A small image captioner, trained from scratch: 40.3 epochs.
Rows from block 8 of the image encoder, named by matrix and row number. Each number is 50 + 15 x the weight over its row's rms, rounded and kept within 0 to 99. All counts start at 0. After the name is the row's rms in percent of the matrix's.
# c10: first pointwise conv (encoder.blocks.8.c1.0.weight, 512x512x1x1), inputs 370-443
c10.91 100:34 58 44 49 28 40 65 55 52 49 49 56 64 55 50 38 73 46 73 54 22 47 61 68 62 65 45 41 66 42 85 53 23 57 46 31 50 54 17 50 65 39 41 45 66 42 41 50 58 52 66 48 56 62 35 26 76 34 23 24 24 70 26 29 47 53 56 42 33 53 40 45 50 63
c10.92 100:60 47 80 43 68 25 53 59 52 73 54 86 50 53 62 77 47 58 20 63 34 13 34 68 32 39 56 41 33 45 51 18 27 53 46 59 52 58 65 21 43 40 39 46 42 44 48 63 45 62 57 29 41 51 34 35 56 39 77 17 55 51 31 25 40 41 64 31 42 40 45 37 63 32
c10.93 094:54 78 53 57 77 37 61 40 75 29 68 52 47 59 66 36 42 76 52 13 50 45 44 68 45 42 52 56 45 50 66 61 45 47 51 58 70 38 41 41 05 45 23 47 50 57 44 46 60 68 56 35 44 54 41 42 39 59 43 54 52 59 70 48 52 28 67 55 30 70 26 34 50 69
c10.94 095:53 55 58 40 06 46 25 75 60 37 45 39 44 85 44 65 40 44 74 58 43 61 50 51 24 77 40 33 51 38 67 26 34 88 58 44 33 49 70 48 58 15 32 15 45 56 54 47 54 48 44 63 74 32 71 11 49 72 57 31 59 34 27 52 36 74 47 34 49 73 56 57 50 83
c10.95 102:26 40 46 38 67 48 39 46 63 30 48 72 50 63 53 45 45 60 31 54 76 66 47 43 49 66 44 68 72 52 17 83 24 55 59 70 58 43 48 48 57 38 36 41 42 58 44 52 63 51 38 45 65 54 64 44 59 43 53 61 43 45 27 72 63 63 47 56 77 42 35 67 72 45
c10.96 101:39 60 46 58 49 61 69 57 43 30 10 53 30 28 35 71 55 46 45 57 82 38 49 33 59 38 63 51 60 50 81 58 61 61 31 52 63 67 36 39 44 65 52 39 12 40 44 38 65 59 50 33 83 43 68 51 31 19 35 24 69 44 31 41 75 49 25 54 18 42 64 35 56 22
c10.97 096:51 56 47 23 39 42 76 36 52 33 45 77 42 64 25 42 64 39 46 57 36 57 33 19 72 48 70 48 53 42 44 43 47 38 70 42 62 38 26 50 56 63 57 47 68 63 53 36 48 53 28 56 15 43 31 38 31 40 56 58 70 46 47 72 40 31 50 42 45 27 45 64 20 29
c10.98 100:32 49 66 41 62 79 74 47 77 60 69 60 34 49 64 54 54 55 50 31 51 57 58 54 38 27 60 50 65 81 53 29 50 59 24 39 56 17 63 22 35 31 39 79 71 54 27 50 30 46 28 25 45 67 51 52 45 36 55 63 48 62 88 46 88 36 64 57 41 49 59 65 94 45
c10.99 098:63 30 36 45 32 62 33 43 60 65 46 67 31 64 69 86 42 49 29 41 60 40 54 46 56 58 75 44 46 75 31 47 55 34 50 51 16 40 75 51 29 65 68 69 53 62 46 49 50 97 65 61 47 40 45 42 44 52 17 42 49 49 45 56 54 46 62 31 35 75 45 38 39 52
c10.100 099:59 51 40 44 51 26 32 56 24 40 50 60 56 69 58 35 53 54 43 65 39 52 34 49 48 81 39 51 69 39 38 34 20 28 49 41 33 33 62 42 81 51 25 23 39 50 20 43 49 47 00 57 40 39 40 53 45 63 56 49 36 44 61 59 33 58 48 46 12 27 50 09 62 40
c10.101 099:62 52 63 71 27 48 48 43 47 39 49 45 53 33 65 16 52 45 26 51 45 34 54 56 54 39 44 27 63 43 92 37 60 36 44 20 38 62 39 34 30 56 36 46 66 35 60 34 48 39 61 44 49 35 50 54 47 54 43 92 83 54 61 50 52 53 48 62 51 61 44 50 57 64
c10.102 098:44 88 30 40 64 37 39 27 29 43 21 53 28 42 43 65 69 44 56 52 58 48 45 52 57 50 47 69 49 64 32 61 54 54 63 47 14 54 34 33 49 49 75 49 60 44 62 69 73 48 67 26 41 61 16 76 22 72 38 47 19 37 76 58 58 68 51 52 21 44 62 31 41 50
c10.103 094:64 38 32 40 26 55 27 24 51 38 76 45 64 48 50 73 36 61 22 42 30 50 67 41 22 65 41 53 50 82 66 53 24 55 29 47 63 31 53 37 07 54 51 56 51 47 51 28 60 40 42 64 52 32 50 62 41 50 43 52 32 40 72 71 40 56 43 63 38 74 44 40 37 34
c10.104 097:46 56 77 43 53 49 54 77 59 33 40 25 24 60 46 42 66 28 47 54 52 69 57 62 35 51 52 61 50 50 57 45 43 37 31 62 61 35 34 05 64 35 49 49 33 58 75 33 59 34 56 44 60 54 35 44 59 43 52 40 44 40 37 55 46 64 43 41 26 51 48 41 27 70
c10.105 101:44 35 72 53 61 39 53 46 45 43 55 37 57 52 40 40 53 58 82 59 40 49 69 49 37 36 15 33 73 49 67 41 54 69 85 51 53 45 44 55 47 62 24 58 56 72 62 59 43 26 56 37 44 65 65 57 65 51 26 52 28 38 46 40 75 40 42 55 39 34 43 69 91 43
c10.106 097:31 31 55 40 74 79 55 32 52 57 46 51 51 43 30 54 22 67 50 52 39 66 70 41 48 69 65 40 62 31 62 20 53 59 67 47 37 41 54 60 58 55 41 32 41 60 61 54 59 39 34 49 48 58 70 43 31 58 49 58 44 42 48 60 76 79 50 62 61 52 51 41 62 17
c10.107 099:24 49 34 58 60 29 74 74 78 73 31 79 41 76 47 51 57 24 69 40 35 50 52 30 44 29 74 30 53 39 51 51 50 32 36 75 41 64 53 43 49 30 56 43 48 65 44 34 62 42 63 57 31 43 38 40 25 64 67 17 55 63 46 45 46 37 44 45 31 39 61 34 25 42
c10.108 103:43 54 49 81 61 86 63 52 73 27 55 59 44 62 56 51 48 49 56 56 67 75 42 43 63 66 45 48 38 57 76 34 60 46 65 33 22 47 58 44 44 47 43 43 53 61 70 56 30 33 52 62 63 56 38 35 58 48 64 72 53 46 34 69 41 47 55 44 65 51 81 47 54 50
c10.109 098:57 48 28 67 03 49 34 67 52 34 78 50 62 54 52 36 39 58 83 51 52 24 33 43 48 65 50 56 58 53 41 39 73 48 59 54 60 59 53 63 39 51 53 59 46 44 61 42 47 41 52 39 44 37 62 58 70 47 59 61 69 59 55 47 73 45 57 53 42 47 55 82 56 35
c10.110 102:40 48 66 63 79 84 51 71 67 26 39 72 43 30 45 58 51 58 35 36 50 56 43 62 47 49 65 60 59 52 72 25 32 33 47 85 33 29 49 71 42 25 42 34 97 45 54 57 27 28 43 51 34 61 37 39 47 61 63 47 60 63 46 44 57 39 53 47 62 35 49 37 42 71
c10.111 103:52 54 51 75 35 51 36 87 35 47 64 55 30 47 16 73 51 69 51 62 77 55 38 34 54 60 47 46 49 41 36 19 38 36 55 79 75 57 45 46 80 33 46 66 49 67 40 61 86 36 46 75 19 43 56 44 51 73 37 47 42 64 39 48 49 65 53 55 52 75 46 60 69 14
c10.112 099:32 43 68 30 33 55 57 47 71 51 43 59 59 46 65 32 49 67 57 39 34 44 83 36 58 34 68 24 56 41 30 42 46 56 46 44 11 79 62 54 38 59 66 69 60 37 28 47 48 69 72 21 33 44 40 24 24 48 50 47 45 54 46 61 79 32 34 46 44 25 43 47 68 57
c10.113 104:61 41 57 39 36 39 41 60 39 59 45 54 66 60 23 60 62 31 52 32 48 58 29 17 14 51 39 48 55 54 34 49 46 69 70 33 50 33 52 76 52 29 48 10 59 32 47 55 53 39 36 48 44 56 67 35 30 49 29 32 51 68 54 60 62 52 77 40 72 49 38 23 42 41
c10.114 099:44 77 61 58 31 43 39 76 40 81 63 54 33 59 62 45 65 44 78 44 60 73 34 61 54 62 33 49 69 37 58 61 31 73 58 12 55 29 53 68 64 45 60 73 18 56 74 25 39 55 51 36 39 61 50 34 25 34 24 38 28 52 41 54 49 63 59 39 46 38 51 43 76 91
c10.115 101:61 37 53 54 38 39 45 56 56 86 42 60 59 41 82 57 54 75 29 57 67 24 62 45 67 60 25 40 61 64 47 50 58 35 47 58 25 52 46 51 69 36 51 53 49 18 36 62 45 33 49 35 33 30 64 27 65 55 33 43 72 31 83 61 55 45 74 68 46 66 73 65 59 62
c10.116 102:63 44 58 49 66 69 46 54 62 48 79 66 61 64 76 36 54 33 28 64 33 48 36 50 64 44 68 60 60 41 56 32 59 39 33 44 29 63 82 49 47 46 60 70 46 36 47 50 84 54 60 60 67 25 31 36 60 40 49 65 55 28 26 25 49 37 35 55 40 51 67 57 68 44
c10.117 098:69 37 35 64 56 57 29 42 18 59 01 45 52 58 23 31 69 38 52 45 57 37 62 38 43 66 65 56 46 12 21 44 46 55 44 75 48 45 26 42 54 96 37 57 43 58 49 61 74 51 47 46 35 24 51 64 60 80 42 39 57 46 64 59 56 51 43 50 26 47 46 48 32 42
c10.118 100:62 34 40 46 48 35 31 54 60 53 61 49 51 46 45 47 52 46 15 69 70 35 37 28 51 39 40 76 55 65 32 55 58 26 42 69 25 63 46 57 42 30 53 58 50 71 36 49 25 60 46 54 52 26 44 56 49 80 48 35 32 45 42 43 57 39 62 38 58 55 47 35 26 35
c10.119 099:51 59 38 39 27 60 38 43 66 28 52 49 44 59 16 25 29 42 26 76 47 20 38 65 31 55 41 56 48 49 64 37 51 36 52 66 45 59 55 46 44 66 51 62 47 80 55 59 53 61 46 57 22 39 51 35 70 61 43 22 69 47 51 43 17 82 29 59 53 55 43 14 42 81
c10.120 105:26 62 45 41 46 29 35 49 42 78 74 65 40 60 27 66 66 29 55 54 71 80 60 25 61 42 38 45 25 82 46 46 62 61 59 38 43 57 48 57 50 59 55 51 39 46 51 37 49 69 51 62 60 56 73 53 44 53 48 43 68 53 38 52 33 29 65 26 27 47 62 52 74 44
c10.121 105:59 35 60 34 39 71 40 65 36 53 67 60 65 55 49 69 76 30 61 66 60 49 51 48 63 62 51 48 23 39 61 58 61 66 32 36 62 50 38 48 59 44 48 33 53 59 40 62 59 82 35 66 67 54 51 30 39 72 44 34 63 66 35 39 61 37 38 71 71 48 34 44 60 58
c10.122 098:44 71 33 67 50 71 36 33 38 76 31 51 61 42 62 49 68 50 39 41 63 24 38 59 67 59 64 61 47 50 95 17 51 07 51 57 37 49 41 53 40 55 76 54 53 53 82 35 46 48 46 48 12 69 68 55 62 60 35 45 71 36 62 33 61 62 86 50 51 41 47 37 41 31
c10.123 110:36 36 13 64 69 56 54 66 43 51 53 17 46 57 34 35 30 53 41 36 56 55 33 16 58 61 44 37 44 74 44 37 88 50 31 44 35 56 43 60 55 50 61 41 38 61 45 58 68 42 58 53 45 54 39 47 40 45 38 46 59 47 61 36 42 39 62 63 44 32 40 19 36 67
c10.124 103:60 52 59 65 54 94 62 52 71 65 37 77 57 64 72 62 61 22 69 38 70 30 36 46 42 70 40 23 45 37 37 63 59 41 57 58 76 48 57 21 51 29 34 53 51 62 66 44 57 63 35 44 63 27 58 47 51 70 21 29 24 54 74 31 44 44 38 79 64 52 65 51 51 28
c10.125 100:49 27 22 41 41 38 39 39 48 71 64 37 47 41 69 52 49 49 33 69 46 55 52 50 58 56 53 30 60 33 42 41 34 50 35 80 46 31 42 44 45 80 66 27 66 61 48 82 31 27 36 39 55 43 84 43 81 70 39 53 41 48 42 63 47 39 43 67 32 54 24 79 43 45
c10.126 100:40 43 27 41 33 38 49 34 59 45 29 65 46 42 61 59 29 50 55 50 31 53 31 38 18 31 47 48 54 37 52 45 72 56 31 40 43 49 60 48 53 39 70 75 40 36 71 70 71 44 68 29 43 52 32 56 47 79 51 62 43 57 34 42 72 38 53 45 44 53 55 62 67 53
c10.127 102:42 36 55 50 19 68 58 32 40 69 52 43 47 77 57 41 52 32 46 74 50 57 41 37 41 38 65 50 50 67 53 31 80 39 43 46 43 51 55 78 64 56 44 50 60 32 00 35 59 60 34 50 18 54 49 44 38 62 40 56 46 48 56 55 59 68 53 62 47 51 58 39 74 40
c10.128 102:35 49 61 44 58 36 56 42 81 40 42 60 50 59 60 26 41 59 63 38 20 47 55 51 37 65 64 40 62 25 51 35 42 73 41 41 23 41 42 31 49 27 39 44 84 50 52 36 63 47 62 59 41 60 22 72 41 40 53 64 65 71 70 57 60 78 41 50 47 80 76 74 62 44
c10.129 095:25 61 47 73 46 75 40 26 57 42 54 36 61 62 55 64 57 29 33 25 55 29 59 61 51 47 38 29 61 00 42 60 23 66 26 50 32 42 51 33 77 72 42 64 59 63 62 53 68 53 39 43 52 43 75 70 42 62 35 52 55 43 39 39 49 25 69 51 39 12 29 51 19 59
c10.130 094:36 38 31 42 29 73 65 52 50 40 55 59 27 63 72 36 36 40 57 54 16 56 79 53 65 61 57 76 58 62 48 67 27 36 44 55 46 45 27 39 36 56 40 63 32 45 59 36 54 55 36 41 35 35 42 52 59 34 47 57 53 48 31 45 45 51 64 51 55 71 58 62 39 48
c10.131 107:42 72 34 64 41 68 39 64 49 61 50 77 88 31 36 50 43 49 56 51 46 54 23 49 28 46 32 58 68 62 18 40 56 40 70 50 37 56 56 51 38 65 75 30 76 30 21 54 51 61 44 58 61 55 52 70 75 62 53 42 49 61 24 43 48 27 46 34 74 54 76 18 56 54
c10.132 098:59 64 74 27 40 59 42 54 57 54 39 31 38 62 25 90 41 58 41 57 53 66 78 48 76 52 58 34 23 70 40 51 44 38 60 61 38 37 38 78 52 32 38 30 19 50 62 28 44 66 51 84 39 50 67 50 48 38 40 75 45 40 44 42 35 13 55 60 49 61 60 49 56 43
c10.133 105:22 55 50 45 25 42 59 30 57 45 48 52 68 49 54 50 73 31 53 56 34 41 65 88 86 64 49 67 22 73 68 41 36 47 31 48 46 36 62 68 53 39 47 61 28 52 45 62 11 34 44 44 50 47 16 43 67 67 50 53 51 47 33 38 54 48 38 39 47 66 58 33 50 36
c10.134 095:65 64 49 46 33 39 54 73 53 46 51 58 42 74 64 36 49 31 39 42 23 52 41 38 64 50 44 44 41 37 56 54 35 63 49 33 50 32 51 64 57 58 62 86 82 38 52 63 33 55 39 56 31 24 57 51 57 41 60 63 48 67 42 38 47 49 69 70 66 24 49 44 57 79
c10.135 097:63 37 56 71 51 72 76 36 39 64 51 38 42 36 38 49 42 67 46 69 31 55 45 41 38 45 44 28 40 48 52 57 54 24 58 37 54 52 34 44 55 40 63 38 42 55 61 40 32 29 39 59 22 26 39 58 19 56 84 20 25 26 63 64 36 81 59 58 75 50 38 55 67 55
c10.136 096:37 82 55 55 55 76 47 45 51 62 36 69 37 09 58 68 32 45 59 28 45 30 75 48 39 59 56 39 34 68 55 61 72 48 67 43 52 58 37 36 90 61 39 45 61 75 66 28 52 48 46 48 23 67 76 81 71 58 61 37 33 32 40 38 65 44 48 49 62 39 29 68 47 43
c10.137 100:73 46 94 52 59 35 46 67 33 63 48 56 46 58 53 56 54 73 55 57 60 49 33 05 41 39 48 55 59 31 31 60 33 49 54 56 57 56 59 29 43 48 61 28 41 19 23 78 65 67 39 80 58 33 31 57 34 72 22 79 57 36 38 64 66 66 33 44 50 30 46 57 52 26
c10.138 095:15 46 88 35 48 43 80 59 63 46 68 41 84 61 48 48 88 27 54 56 48 52 45 69 49 49 90 66 75 61 67 33 46 32 24 38 49 60 45 51 56 61 51 45 32 38 20 51 39 62 21 41 27 62 43 53 40 45 45 29 43 27 51 65 33 44 55 42 37 27 69 22 42 38
c10.139 091:38 45 79 58 57 39 41 53 64 71 48 47 59 56 50 42 65 22 50 45 56 85 71 87 52 28 42 42 44 79 47 62 78 56 43 58 89 68 31 26 52 67 38 52 59 43 52 58 58 44 59 68 37 51 25 67 17 39 59 61 48 36 82 44 33 59 48 60 82 57 47 53 51 49
c10.140 095:56 28 39 55 61 60 43 42 68 57 60 15 45 55 26 41 47 50 50 45 45 38 43 48 46 63 65 25 72 72 71 62 49 36 66 16 48 62 40 57 45 38 46 45 27 54 35 41 28 25 76 42 59 54 56 29 64 45 46 36 53 35 60 52 34 55 41 50 67 48 43 44 49 67
c10.141 099:65 55 47 48 45 28 43 37 61 54 62 49 45 54 52 23 46 76 56 49 35 51 58 48 29 39 64 54 56 64 53 33 38 39 31 61 30 53 59 24 83 49 81 72 47 49 23 64 56 44 46 82 85 63 62 46 57 26 45 58 72 45 37 46 75 68 51 53 51 29 57 55 43 55
c10.142 103:32 67 78 48 54 61 77 34 39 78 78 29 46 33 66 31 50 27 37 69 56 64 53 43 52 48 41 28 53 29 61 26 60 78 29 39 56 72 60 52 43 69 46 35 92 45 45 65 57 42 69 57 31 46 44 56 31 32 45 52 34 63 61 49 59 13 68 41 65 63 31 54 55 35
c10.143 099:77 48 67 99 60 64 23 60 35 76 55 61 49 49 42 63 44 56 65 75 40 48 52 34 47 69 63 39 10 20 37 43 47 74 59 55 57 55 29 58 52 65 91 27 30 36 35 44 62 33 33 41 49 44 43 54 51 65 18 36 48 51 52 68 51 50 40 25 26 46 51 38 44 56
c10.144 100:65 41 31 71 81 71 57 57 77 80 39 45 50 62 97 71 34 56 39 65 31 81 52 35 40 67 41 53 42 32 46 66 69 60 64 38 33 32 57 52 35 38 72 24 46 31 55 71 40 45 37 62 43 53 40 66 47 77 61 70 23 60 16 65 55 28 63 31 63 42 47 27 62 48
c10.145 097:41 57 47 62 55 26 66 50 51 27 57 59 58 51 64 26 54 58 52 43 56 72 54 34 38 58 34 61 70 48 38 46 43 47 51 48 44 46 63 68 53 41 36 72 60 39 37 55 23 55 39 54 70 78 63 52 35 57 53 56 47 67 56 53 61 34 38 50 29 28 50 25 53 46
c10.146 099:56 55 62 43 43 76 34 50 25 23 27 51 42 45 16 63 42 22 43 45 62 61 37 44 33 57 53 40 60 35 55 30 45 64 36 52 46 34 62 55 17 63 40 41 68 35 39 30 55 58 59 60 48 26 66 43 45 37 88 54 79 67 63 43 42 51 52 56 58 62 64 51 59 83
c10.147 101:53 98 29 27 41 38 65 46 59 37 70 48 19 49 37 45 74 57 68 51 46 48 60 78 48 70 53 46 56 74 65 61 35 31 58 55 34 46 63 67 37 56 42 45 51 55 60 41 84 57 42 44 55 29 54 65 58 64 63 20 39 27 47 63 54 73 29 52 44 49 41 57 64 66
c10.148 098:65 42 47 57 40 35 27 57 25 49 38 58 40 64 46 41 15 75 35 33 65 54 56 16 57 37 39 45 57 49 71 45 36 40 59 63 41 56 27 44 53 53 69 44 37 43 49 65 66 53 32 58 68 29 66 55 42 31 35 57 43 96 58 45 42 60 65 64 72 81 59 72 59 42
c10.149 097:69 59 35 54 38 45 46 54 53 36 38 36 61 38 40 77 82 65 50 25 50 26 61 38 57 65 45 60 19 20 41 41 31 32 56 57 54 59 47 27 41 51 59 34 31 66 60 33 36 24 71 49 80 55 76 35 63 43 35 54 50 67 38 49 46 30 45 62 43 65 37 50 22 73
c10.150 102:42 53 67 44 33 63 32 30 22 51 46 36 35 12 56 58 40 47 36 59 45 31 54 36 34 53 59 56 41 41 52 24 86 05 58 73 54 50 74 61 53 54 38 56 40 24 52 35 70 67 63 44 38 53 38 44 57 56 54 81 49 60 47 51 48 39 32 54 61 52 58 65 51 48
c10.151 095:49 46 68 66 48 58 61 44 65 60 34 64 21 68 65 34 48 63 82 65 52 55 53 58 48 46 29 54 19 45 64 98 64 55 61 40 44 61 22 61 44 75 47 49 44 48 37 59 54 64 51 40 43 59 66 39 61 40 69 56 31 54 60 49 35 63 24 57 57 47 61 63 50 43
c10.152 095:54 22 52 44 63 33 37 53 67 57 52 49 65 48 38 67 14 44 42 43 45 44 79 52 64 68 63 59 53 57 44 29 42 27 71 31 30 93 24 47 33 46 36 63 29 62 56 27 52 60 09 75 72 34 30 63 83 45 38 47 79 31 35 56 34 70 46 43 29 47 37 57 43 65
c10.153 100:49 36 47 46 65 46 33 10 24 38 36 57 67 39 58 82 28 60 56 58 36 55 33 75 41 53 49 49 90 81 67 53 28 45 38 24 64 58 56 43 60 29 44 47 73 63 50 44 44 35 41 60 56 60 42 27 53 49 59 72 14 62 66 36 62 57 78 37 31 63 40 52 59 77
c10.154 098:47 67 48 53 50 49 31 42 57 49 39 50 41 31 41 53 29 41 53 31 60 34 37 70 69 39 75 54 45 50 49 42 32 51 35 44 63 40 57 57 63 42 61 40 36 25 60 59 48 47 25 37 39 38 27 42 41 38 25 36 68 63 67 59 29 08 52 48 40 51 58 56 54 63
c10.155 104:26 52 39 43 48 59 47 54 61 42 51 52 28 34 69 80 39 65 56 25 47 52 39 43 52 59 58 77 49 72 76 55 55 51 28 36 32 27 71 58 32 17 88 72 68 65 61 39 56 64 77 40 57 23 78 62 41 57 42 33 38 46 43 40 50 68 26 44 49 72 35 79 49 48
c10.156 099:62 69 53 55 49 83 63 52 65 39 64 31 63 26 40 54 71 72 25 69 50 39 46 47 50 59 41 26 57 54 41 52 28 41 46 65 70 40 22 65 37 58 31 21 27 99 16 34 40 61 46 44 18 41 62 60 50 82 39 56 67 55 67 60 49 65 51 57 48 73 29 65 65 62
c10.157 098:22 63 32 66 46 54 76 33 80 55 34 47 79 36 37 80 60 46 29 25 59 27 65 58 59 44 56 69 57 53 34 43 54 38 62 47 65 59 68 25 30 37 32 48 86 34 73 76 56 45 17 27 60 60 36 36 50 72 49 48 66 23 58 41 44 52 68 46 41 58 44 46 49 76
c10.158 104:43 66 20 66 60 39 70 29 61 61 86 83 35 61 50 30 34 37 44 50 64 70 54 46 29 52 47 53 72 14 57 35 58 65 65 44 47 35 32 45 25 51 29 83 36 27 49 68 78 63 55 62 67 36 33 51 53 45 52 55 27 61 60 44 45 59 63 39 31 20 49 68 57 76
c10.159 097:84 49 25 41 32 52 43 62 28 59 74 59 56 46 51 58 40 69 83 24 64 38 58 46 35 42 47 24 30 59 53 52 33 56 45 62 44 43 46 60 56 48 74 66 63 61 37 57 62 63 38 67 60 61 54 53 40 60 64 60 47 57 63 51 48 43 46 65 31 63 43 55 64 57
c10.160 104:54 14 65 55 67 33 37 58 59 31 44 41 47 66 63 70 52 48 70 64 33 50 57 33 53 80 55 41 49 37 84 54 37 56 35 45 41 51 28 60 56 49 44 39 57 33 50 42 27 41 70 36 56 67 59 52 45 51 45 45 88 47 63 49 46 41 72 42 72 67 49 20 69 51
c10.161 100:46 55 17 41 41 61 46 38 29 46 51 66 43 56 73 61 69 55 55 45 77 72 49 39 22 75 52 51 62 25 62 29 75 49 19 59 39 60 53 49 35 48 67 63 48 53 46 34 41 75 72 73 71 41 51 33 48 70 57 57 76 45 53 45 68 54 61 72 58 34 57 36 56 59
c10.162 097:43 45 47 33 41 49 59 36 25 48 12 51 52 47 11 39 34 40 50 33 23 74 47 58 46 58 33 52 83 49 54 51 76 50 75 56 44 41 10 69 38 60 33 52 72 57 53 60 60 44 73 60 63 32 35 49 20 63 60 60 50 41 89 31 52 48 37 29 53 73 58 28 61 73
c10.163 102:39 49 67 41 59 46 61 37 56 54 29 50 53 62 26 44 35 53 45 45 44 59 49 45 39 39 48 56 49 31 33 52 55 71 49 32 61 49 65 54 61 57 53 40 66 49 43 52 40 60 69 71 31 73 25 57 38 37 39 53 56 27 26 32 71 37 62 44 97 55 20 53 30 31
c10.164 110:33 68 42 49 56 52 42 86 55 81 58 57 26 43 51 45 29 49 49 66 50 72 47 52 61 66 62 54 48 36 43 45 38 67 37 47 38 38 71 64 37 33 53 38 48 39 73 55 39 64 71 56 56 60 33 51 80 55 26 28 55 62 45 24 49 75 50 33 38 71 73 61 34 45
c10.165 103:54 34 38 66 72 64 52 28 38 61 35 61 52 62 56 49 39 29 58 57 28 30 47 54 63 50 53 61 29 39 64 57 21 49 43 98 51 73 60 32 69 24 58 52 52 48 48 35 36 63 60 27 53 59 75 35 70 69 67 45 41 51 42 56 72 52 63 55 26 62 54 61 68 59
c10.166 098:59 39 31 68 70 64 59 58 52 57 51 46 45 41 64 51 60 36 27 62 53 50 83 22 34 65 68 60 44 63 51 58 50 65 29 35 24 56 75 61 39 40 55 39 20 36 46 52 64 64 64 20 43 53 22 44 32 26 52 61 50 49 26 55 53 26 34 52 62 45 46 48 50 50
c10.167 097:32 47 53 43 71 64 42 37 51 50 43 49 50 65 34 65 46 23 47 39 46 33 50 52 48 80 39 45 58 43 57 55 75 55 36 70 38 70 30 26 33 56 33 55 33 52 57 61 29 56 48 55 52 61 49 58 68 47 35 34 42 35 72 65 59 53 52 69 92 62 62 38 62 42
c10.168 098:63 43 43 51 58 53 43 94 62 47 72 39 53 55 41 55 47 35 49 55 16 59 63 75 37 63 43 54 34 55 50 61 37 37 48 43 21 47 41 33 47 57 64 40 49 45 57 49 42 68 64 35 47 83 21 46 71 80 40 35 44 80 61 28 53 40 65 50 41 26 36 61 47 48
c10.169 094:43 38 18 78 62 19 52 63 66 39 51 42 47 64 68 65 63 33 63 75 56 31 47 32 25 29 45 36 57 30 50 19 51 38 25 23 39 62 33 51 72 65 56 57 46 60 57 22 52 42 44 25 31 44 43 52 17 62 53 31 67 64 39 44 56 69 54 55 58 35 11 73 48 78
c10.170 096:37 45 48 43 82 43 16 39 55 43 58 57 57 24 54 81 57 54 26 66 39 51 33 63 51 25 29 64 65 75 25 66 55 54 22 58 58 80 53 38 34 62 49 33 67 37 43 36 35 45 45 53 62 50 60 59 39 60 49 51 62 31 38 33 63 38 51 40 76 47 51 53 58 56
c10.171 101:29 71 64 68 51 43 49 52 64 69 34 56 37 31 53 55 39 19 47 44 73 46 42 74 59 54 82 40 50 38 55 36 43 42 19 83 62 54 51 25 49 57 68 60 66 31 38 32 33 48 36 23 57 61 66 68 62 45 04 52 38 47 45 25 65 44 55 68 50 54 46 30 57 27
c10.172 098:50 53 52 42 60 71 63 27 15 39 33 40 13 55 53 73 82 42 45 56 51 40 40 71 52 59 38 65 46 52 30 80 34 67 66 62 44 28 63 51 62 28 33 37 59 54 49 49 24 42 66 66 58 84 57 51 63 64 41 42 15 53 72 53 33 37 47 45 68 57 59 34 45 42
c10.173 100:87 58 69 75 56 36 54 54 52 87 32 59 52 33 71 39 55 75 55 53 42 42 37 36 36 61 46 59 50 39 49 76 45 63 64 75 35 42 32 41 53 76 52 38 43 72 52 51 43 45 75 44 53 44 72 51 63 59 63 38 76 53 38 47 76 78 71 51 37 06 40 46 24 37
c10.174 095:51 55 43 40 69 68 45 43 66 64 42 35 53 59 54 44 48 21 68 65 61 48 64 32 71 48 34 65 90 42 38 47 70 40 37 62 23 40 60 45 21 63 61 60 51 53 39 64 58 65 27 19 39 61 56 49 43 67 72 51 18 46 71 65 93 34 55 60 39 34 52 60 45 39
c10.175 102:52 59 61 66 80 61 28 49 42 38 50 44 48 42 75 25 70 51 70 31 48 52 67 53 61 54 75 36 49 66 55 47 18 57 77 50 66 30 16 47 77 51 51 36 30 26 78 50 84 77 43 37 51 57 52 50 57 51 48 70 58 78 17 73 65 66 52 70 45 49 68 58 49 59
c10.176 108:61 52 58 67 59 58 63 87 22 32 64 73 61 57 49 30 41 59 54 62 54 38 39 51 44 46 42 29 73 21 51 33 47 40 36 57 29 59 36 62 23 54 45 73 37 63 41 46 43 68 35 48 33 45 26 66 73 28 49 63 49 53 40 73 49 68 62 63 67 52 95 41 28 26
c10.177 096:50 43 48 76 50 19 73 59 11 44 42 60 43 53 55 58 78 44 50 43 45 43 32 61 69 50 72 48 23 40 82 33 74 47 43 69 54 63 44 54 40 49 76 29 59 50 58 37 37 20 38 63 25 27 62 34 65 77 54 51 71 44 59 50 43 41 45 65 39 39 40 37 31 76
c10.178 101:42 73 55 56 50 47 62 37 57 44 94 48 81 18 44 48 61 48 42 53 42 48 35 74 59 37 37 38 20 54 60 35 62 34 44 49 39 53 68 53 44 59 79 64 61 52 49 10 59 40 78 48 29 35 36 60 56 56 51 28 38 39 60 62 77 30 32 48 31 52 48 60 47 48
c10.179 105:43 49 45 40 35 65 39 44 43 35 38 25 21 55 38 59 32 81 39 37 51 52 40 27 65 66 26 46 46 54 50 52 47 61 37 63 63 30 44 35 86 69 59 70 60 36 41 66 21 53 44 33 63 60 54 38 72 20 77 27 40 42 65 66 37 57 51 46 64 60 46 39 64 59
c10.180 100:58 71 29 35 48 48 61 67 30 60 41 44 60 42 36 61 59 41 61 35 42 29 26 47 13 52 70 44 52 43 41 50 66 47 68 53 55 08 50 51 42 22 30 18 61 61 64 53 54 39 51 45 52 61 62 70 10 80 52 23 35 50 70 67 54 58 48 51 53 61 45 45 42 69
c10.181 100:57 57 86 33 39 62 29 72 62 31 47 50 62 52 67 38 48 50 33 67 34 69 30 47 61 57 46 60 70 36 55 54 74 61 54 35 24 56 50 49 58 49 44 79 81 31 52 45 57 45 75 57 31 36 33 52 59 62 40 40 58 53 38 74 22 48 24 62 44 16 41 60 69 22
c10.182 107:59 64 43 49 36 52 69 38 50 52 47 55 42 24 55 42 49 51 84 42 60 62 49 38 67 92 52 46 55 29 74 55 71 55 74 73 37 50 37 71 46 56 84 39 68 61 69 86 43 29 27 25 42 84 54 50 40 49 51 55 47 54 40 46 54 72 52 89 34 63 49 63 65 52